From a checkpoint of a small sound classifier: log mel input.
Rows from block 5, named by matrix and row number. Rows with one number belong to one attention dimension. Each number is 500 + 50 x the weight over its row's rms, rounded and kept within 0 to 999. All counts start at 0. Numbers have three digits each. After the name is the row's rms in percent of the matrix's.
# v: attention query, key and value (stacked) (model.blocks.5.attn.qkv.weight, 768x256, the v third), inputs 86-171
# proj: attention output (model.blocks.5.attn.proj.weight, 256x256, transposed), outputs 86-171
v.63 090:506569521539476534436512467471552517530460487517532493513534483489494496561468478473508506465439507510478524426430535416583503529558504557505624494519582405598557433463493568467472602498474433500430488476540487476543504495523509552513501398509468531542559416
proj.63 095:505411493512574466485518535526522498484499523600494613527522474554414518389473476483504543479526495545418518490593534517586462453532517457437457498531484562448546550528489471513445453545639486468563620446511443394525454489520598492467514553552424421523442530
v.64 076:465543439489416541503518573486489466535542429452459479509495463498462446554516507516551408435474506450464478579487393513500535456529464578469440547559512478343510587501489488458492371432487580500426543604478506589515534503486486504487571462449461345484466578
proj.64 073:506433560539538506484606435521556440589492489513504549445504540473527602479503448499560493509569468470515510439556592462483484576448513434562554535485467523513496491402506480520514585578474439497541506443568474439499451434582528520537452519547443497544526512
v.65 095:441565516487512528534459481532478473520550412485436506500527626439551524533571484487545364486472577508529416503489396540441495522579431574460395519549487511481512591492479541469552401482508540471526496514449518537448514519524482556546598441521384439548522510
proj.65 098:469386567552482450481497422488552446436466508528521539556574490491470556396481552527499517453544428496531431478525599531612573489489491454560506522453543530500505590441524506542478521699537481522527505480527466537520447458557479493474564539533560419521478534
v.66 079:453470585491466494596528471475559449482502490578434532400502606489510513469590460479531514517586489522500409537413539535477475538529542527530453504430443577533500509461507523473573473609438558494547486520515501432424527443527490588572500458481490523464499491
proj.66 082:429469426462526466431404528601513530526494457587556511621584547566464465496456555566475409498472539558496520538481550496557502488551492463495573563522576539541528494445510428533391537449534504522524469425535495482533419566484460493425504494496522499455448468
v.67 066:500526409434465608465447517492572504498558559447504451514474447559478494526556518524454456496474500425442530544493409463495561451580500466463532552527489485476525533460511494497442443508503563557393456511420495593491522464505441418537574461515499439467463581
proj.67 071:561458523573481468493557471498521494540436510545528537428506491442469497551569434515616453445448451424525531411543532486542517532485454501568485506514474503553438499485489430481506575455452455461521544458558546488451449457505550557550443529482489516516527491
v.68 088:523526462562449508478477590410499440479601437475475449426546498498398578531475487501564538471554501491505495456455455484532532531580495507478554537527542523398537510462507611495511394468515589534523469573533493498461471439501512489480605422524398456520515598
proj.68 093:433454557521531516389571365566513560512516489499479555585513534399463544510531517493545486562516459515441408606483556460486484593536564475495531499467492601556504481380460434565459568587518500532531479426550496473518436477600418522486465526479554475414443479
v.69 080:426524460384523640557502467536515478495500537424451473531481519513572525482532502550503417546462578460450501506509483578473536458555457455451494457547495479492521515530498520481469501516514512448417421437356435621473493512551456461485518479528553479563527513
proj.69 095:551437503580446442474523497466502503493420558536522544506491409463459472476564461516567446361485448419590448379556535467536482450471491539624472516537486488523464545518482462472555474498447455497503589535536525556476493421528574517518459526493451447503500542
v.70 079:585545425554460508387474465478496547522536510469526435579541424560407540547428520500502508528475509536505563490585462391541524551491513427518615555549571488517531451498491539535451461449570457603436490470512516460504448479481454351432584506537441501506480579
proj.70 085:487615566534520571543565447460546454490483585470440464379468525410480513604588506503517543539506425421498490514422485540503550512491446540425440444473443522528416543530518516466518554530520541464463462469455550518480534450459456590579490456456552584481565443
v.71 082:454502540497546536536482492498582481524601612511498432464499623539533569462610455508480452539603437418526507508470511572395501474564502450493453478436460544516457617415518516451484469526426574504525437501434524549512527426497514537624429454555416468474520592
proj.71 080:481435490522479410475472495597559583481393475537575575580562471501453401454483491556585418490400512617520485502497511436595502490525494509571548526525566566570494410512510443459439565500447428548491530350567479425476452533472510522473503510495552519469427438
v.72 125:490541505521492504482421471549450522526565451484506499557548607445539509531576514507506354481460551487583437499509409512477489545549437532475454548539534503507498599515473533476531420461515516501538513496452527539483491493504478499523603469539374457543472568
proj.72 133:453418593540491486520543399488515433420482531454520540532535514458484537418509554503495549476535417505502437510500555553597596496520497471503466507443492499485472598468509533540514495695537478502486469485500469519502480465522458516513596537556578465533497507
v.73 107:533526407494429496542502493433525430515561381475409447434520476534464555476491488513584545477554476501429474519495511527567557537547470528487602523512573547417551433479525566518462432497521583537534439540607453512423453464472505413426558441458503455515521611
proj.73 113:426457555522533516401570434551478591534496559557512552550492516434409552580579508527575513571551521457479464575471540398456478539472613465514576485548468590559529456428465443513500546501524473530517512451498513485475435397577446533495451515453489475384430490
v.74 063:414497638494547593526482498519535522471443674490522539484490571461596512531576504524409450553471555439548515481434531475442464464528532467501452431481450460582479592524501463456539573557457495477480511424382519539538569441549465576607448500544500543481487402
proj.74 070:545452431538454415498453541480484490477471485487581467584544422518497393409452457530501451369420447577556509385538515517564527439547439526529427535518547438520482532537487463480484494447455488476497580489504506546532508592451572467470493504536480461555526533
v.75 105:477510501516460491523452588436501443493541424481443495409542554446501574490517466519519496464554537448519425468427495573512526508556422583477499515514584524419548555527504560476500449503497625469562553569569486582488500422497505541485558399474442446520534533
proj.75 110:455379520524495498380594398552477587466542486512535577638529500452431531439476494499562530516532494567416424562553550420511462548576639446540534526499507562522552464369470438576513493610525471528525527476528464478504438500631459465441489564504504392423425524
v.76 065:480499500470444435582458443448467497457499439525402491457532614499545568460475494483455480539569454495502421504482535600470525557503457528551430578482495512443470545510552545509542529521474546486596476563562525502521491469443467490529502485481527496525562533
proj.76 067:380437550463548539514572477551519494501500586563565545640460462528424477476506474502475503518512554530457465570461536442525585500626549480453515529500477490571518480449531504516431518502498571509475536409492413542516509538489497505461535470473447414428472463
v.77 072:470559591511566511461446393539513566491448489471486529551472581424621494528499523450499371518434587538514438481499477472476484554493496538482432469499547484613504537641446520476498505489472438475469540378460497512465536510552454533529506472494479556524484403
proj.77 068:522458462570460474500478548473504443394485552564516465468552436534466449440457517532446541419500454497568521376519520551574534391511490459561403505475520425477452620470549499525565457597501546489489496553430533643575495551500514495505517498571528443524575532
v.78 066:423479593458548508593493517533530485516461458520441569460484632444618459485577485474496423459508539486528385547417517602439469516513478581476412468476456508523483568493482498425552493543405558410513541499477489527462567500496479656562464442450519489498481447
proj.78 066:478387451518507448424422541590478521485493453583564551592617484572489493395409517545434446458505540584540512465564542472542477473535538451555552568492593513497541516453477478552503467537481474544530518458534475486565452553563516445436534527575466449513466494
v.79 076:411475560480533545589517576455504402472468487421453522475464527450564542440540456539511516453496536478502454478429545628513544465565419579458508426492486496387543554519516527449492529514483555405517527530532433597506538499491536572533422453447562397501540465
proj.79 086:508378452537475445380557507536444577510569467427531517588479459478470494412478455478560469457530500560516479457565548389457434479515578484596525540543497526468558494441437433525520446532464485541537547557532443491544462485599532437450447507551433403476421596
v.80 062:428499557417597540560472507523489541504461567452501557537456613439626547436561471500436413541462574414518451456445580628453494486540445511441498385483514479556485572543512516466499620519450507373525487449436452607543545532505497595530394496488514543528533451
proj.80 069:528376461555443432415502521510452571428473527509531538536524375513465443411467467512504482418496494542541466469548483426517462424499581502599467524518516472492518519524467484491586393526428493548468577580510468542507509504572550450465516512538468410488451565
v.81 092:512457485484480484535576489465559471489452536544484504423462427565469499457456495503498640529562428504424526525506588486520521468443564442532546472453465520497480424442536461523471559555469480518480482511543469461508511477479499484485394539462622545461514474
proj.81 100:510593430449517509501436599508493532571481497560503475478471487548493462595498465516496466536466587518510577503462464453438436499480490528482554484567512508544531405547504489453467518310484525498489527471497509458477523523433530506482438437424438556465491461
v.82 071:498585442512484594522569436477522409496608448450429359504502472556477541518530491513619501514513469514424548548547404497479554513552492457480570508479467525407522506429499528480459377488569535573436416509440454559431470515517519383523550484521452345473475606
proj.82 077:487492534563498459485540464494540473557426544519485527480470522454477494551577503549621435491468440441574498452496552507512492491405427530588531465530485583518471496504498428451459586515485474522523482439537511487460455413493504574534410505432545529462492497
v.83 087:469543536511543516516441495558471515517556412519460508477538613437533514524570492456541399474479553515525433474461413523433470529547457534475389531532491517517524548516467541486573411478500511483562480495460515508460496499544490563547606457548352513570533494
proj.83 089:470436567501490448497459406493536475414461478585503560565585504511506550413460569537472494501539474522503400546513537560598564512498499469541494521425568522534501558458547532543492517681545504530514492460513482550501454491547438479471591534503584460511473496
v.84 073:429496612467549471511465450546482537495403535500495566502500618376618497485513501476429414500468593490550399473462523517479462525483475568496393459487515476564501552656473484446538572553433472409494565425472509530477533487528432609516458494483512575531502375
proj.84 074:514424434513456511486468556479453479402525531528549487564539433563477454406414497523406525405516500553499506443540529521543518426581534465528433557480517405460507583457519500519552420538498523488486562556449486572564496577521538432465525508556464386523524560
v.85 076:511499531592462475495480582453495445504578462507487461450530489499400548498512457492511542464582459493564497516452510556495530490497482486475475522505517512394512579421501551480512448473448580506533516620568513486517497446434544512526530461491422402479551573
proj.85 077:414495534428555516461545413593541502528522422497490557546502566446547525471472513486540474599515560618420452629452522427497438575542560515499593545465516598555519460437491478532456542563501515535527487390539450380497494507561418512490502459477511528438445448
v.86 065:465571494463452569577596356496535433513536420476435419522487480556559495480577488497633448537482491526446447593560413454494533513544512492501540509472459553465501490470493517467494374548538504565414461445450456545365508518543484419518534476479496376448473561
proj.86 071:506488489583494454502528525480542434540423568548528495477501522506445495541567527569610469448512439400595558382494577507538527430401407481565509471557491533469478533488518439467452569486508464495517496487501514507497425414467542558500407511478538528479531513
v.87 100:430532555455591544508444452570443533522436498465509549607474557436614488500538504492455364521376605492529450488523483558464470517497420524476456471537485460546505537590486513452502565489525404411485516408399494561506519571508477538528482504520505512555528398
proj.87 108:567469506550436467541482516412507435393479548503490490449513420510501488405481487497463533406534468484585472382540504517559535411497500503561408505472517438473473620573519558499604395612463523478481538582470493586504533462497551465520552498557476462546543559
v.88 063:566493404535455440492402596442469479575575428502448453494510436519412501490495507505470460436487465491510507489468525547557543478490449499495516554533546489386523556505507524514458470439450516511522515586588488495591479453439493448450558457495468476488550593
proj.88 066:461497601443554530492593397575489512501544494515485573469499542423509548516533443493530535620527571553401447603470483426463489595542568495468535489434477546549486474464469519534560519567492523476533476436500470466457504482551426493557523443479482546463479452
v.89 060:503534408434493580554510364508502484488535482490442402506496592533594561510504560481540422563512488495420521499584474571422529573532447473502521502492456498548452535459489479506476497515560484514510413435404494577464440522527494413538503527560472467530524581
proj.89 058:444513526561447460491555503507584503501362605528481560507489441502411436520561505579531454453505451368593480470497468475516544439413464533562487520585519516513521495570567497432464504507508482524426551474454474550463486449481532603470476511441519475448472453
v.90 051:570600447553456572467495501467452429498561403498470423517491358524367529549507506456620524508420522608450536505539404460577529498488471482475553487547495537450561426543434543523482399494540441556440440472460445448432454555499510409423621467544466520526533516
proj.90 051:523591518491404479499527404446550419488472499494417519400508552411516514602560523577539487522513497423513458527498482512498433522414424559568489453479499575497469574495517435515555488568581499475505457535511545503472454424526397539526477456394563526416476502
v.91 095:513462460471472486564515556428528435489517477512434487414482509516497576428489468529503579490576451463436500484449612572540543479528480516497579465467548552424529460468535526513458554534466604491556475536586451522490478444481526497470430458464570499486527556
proj.91 103:457449477487496485388523497579447627527505503535528562585495476477428470538526464519554472536495570547462478562517497357444437515531641495536572521560504570542551398462453425519517478439488483546507551478508490473473459488567484476459452502457459469391407498
v.92 094:449488475485441553542487546479542424501544553476460460435499473519468505456538467570492497472558488414501514528433490587484557403531471500479483493510525500396515589485517491486475450546450611490469485573471475624514507428481483495504511452495530434489541580
proj.92 095:512411509521510476439554475530494541531465490523565585559492467451486489483525428489587451479448526538501471454539569414532459539539540520606566531524493532573522438444458446495499549477439426495530583411566465416459467484549540510503436519481435454481459491
v.93 076:500501464539432523525544589420496380526576388460462451469505438519411508526503493540608573419549489504465515546491445515546537510550459530475538547536483537334539516422519550484503378464527570517488485603561460504487496478481549483489582469470473365499515604
proj.93 073:428494548515543510445579415560535494601538470439462514513493590428512591513523488483557477561571469504481471578476557446425455590468512480490589514500464611510517477422472469529443591541523487539542459446571465415511464399581459527497439488501496527454446502
v.94 094:417472555446567575563553436546516491496415593485490529544422511519585446472559515525469466530454508501489511543503544552468506452492506473492453435482410479532471519506517436472488572544473443447433501431404464517524548547503482538565379554500616492468503416
proj.94 100:564514425519454434548427627447513456529454494478529465451497439555514436475484449513482452399469524492602557366522492495516479420470424539563489518546528451473500528594505502441505462400445505469505553549520502520504528516426602487500475453510425513553532546
v.95 098:491523504464539542461473406599486576527480574497550502615515505519522447532516536505471401534417553508532540508570447465454479494463522412504449506549456443588478522507477464494497511488515379499423451417356512508513493565529435468528526557569477538534508466
proj.95 104:558579526518478499613442529409548378454413555531470479377497449514549489493520492502445495429474471434578507401474493592571556452454381575509442478464508426506428586618547592435531477512476506446461514511477533526487562479421541532580542462505509564581586487
v.96 114:510444513520492490516546581394553441458473535503475501380482434527455591450429472516500649504583441494452543453464627512557527485504514510506588449454540526445530435502527541527470586525486548491534531534609478495517505408491553513467397485466585507475522478
proj.96 122:477511431481492517390518526558460621547548474476505513590471484487453454545499457503534477536475560550450500553506477381403403513545613512502534520562500549517550397449458406513479494389492519532512527507503493478521480544549496475443405487444447472389434498
v.97 104:562490418518441490490519542399519447492523465458478443458489427535436580460428490518535606496547470503446534482497589475605543527524479501498687492504600515419540406522521562522424543482514547551510488519628458475490452427467526416407497486472532499492499568
proj.97 113:445501505520515542393582457556446617531538554470487520537456499409434498601571474498562515573526504483451470584472489395382436529515630503492507492549444559523498439445450427508538511441507503533506506507468527491503472454570469524504428498457466496378446499
v.98 081:481486516466537556523558391518546467495419587486504502570452437556517487466491536502490534563461489551452555515554547469507506493477544412518582436484416490554477430462506469517466556536510418504428449405451443453491514536503481453501412578512583512473480445
proj.98 084:540589433518471458548421613453492467544461542447491415422459473505513442566552472517477450448455479430608568415452470520456498419436398577502458476553497480486462542635500492406486499357476526470476507553479534518516535477391553533535442426481466583513539522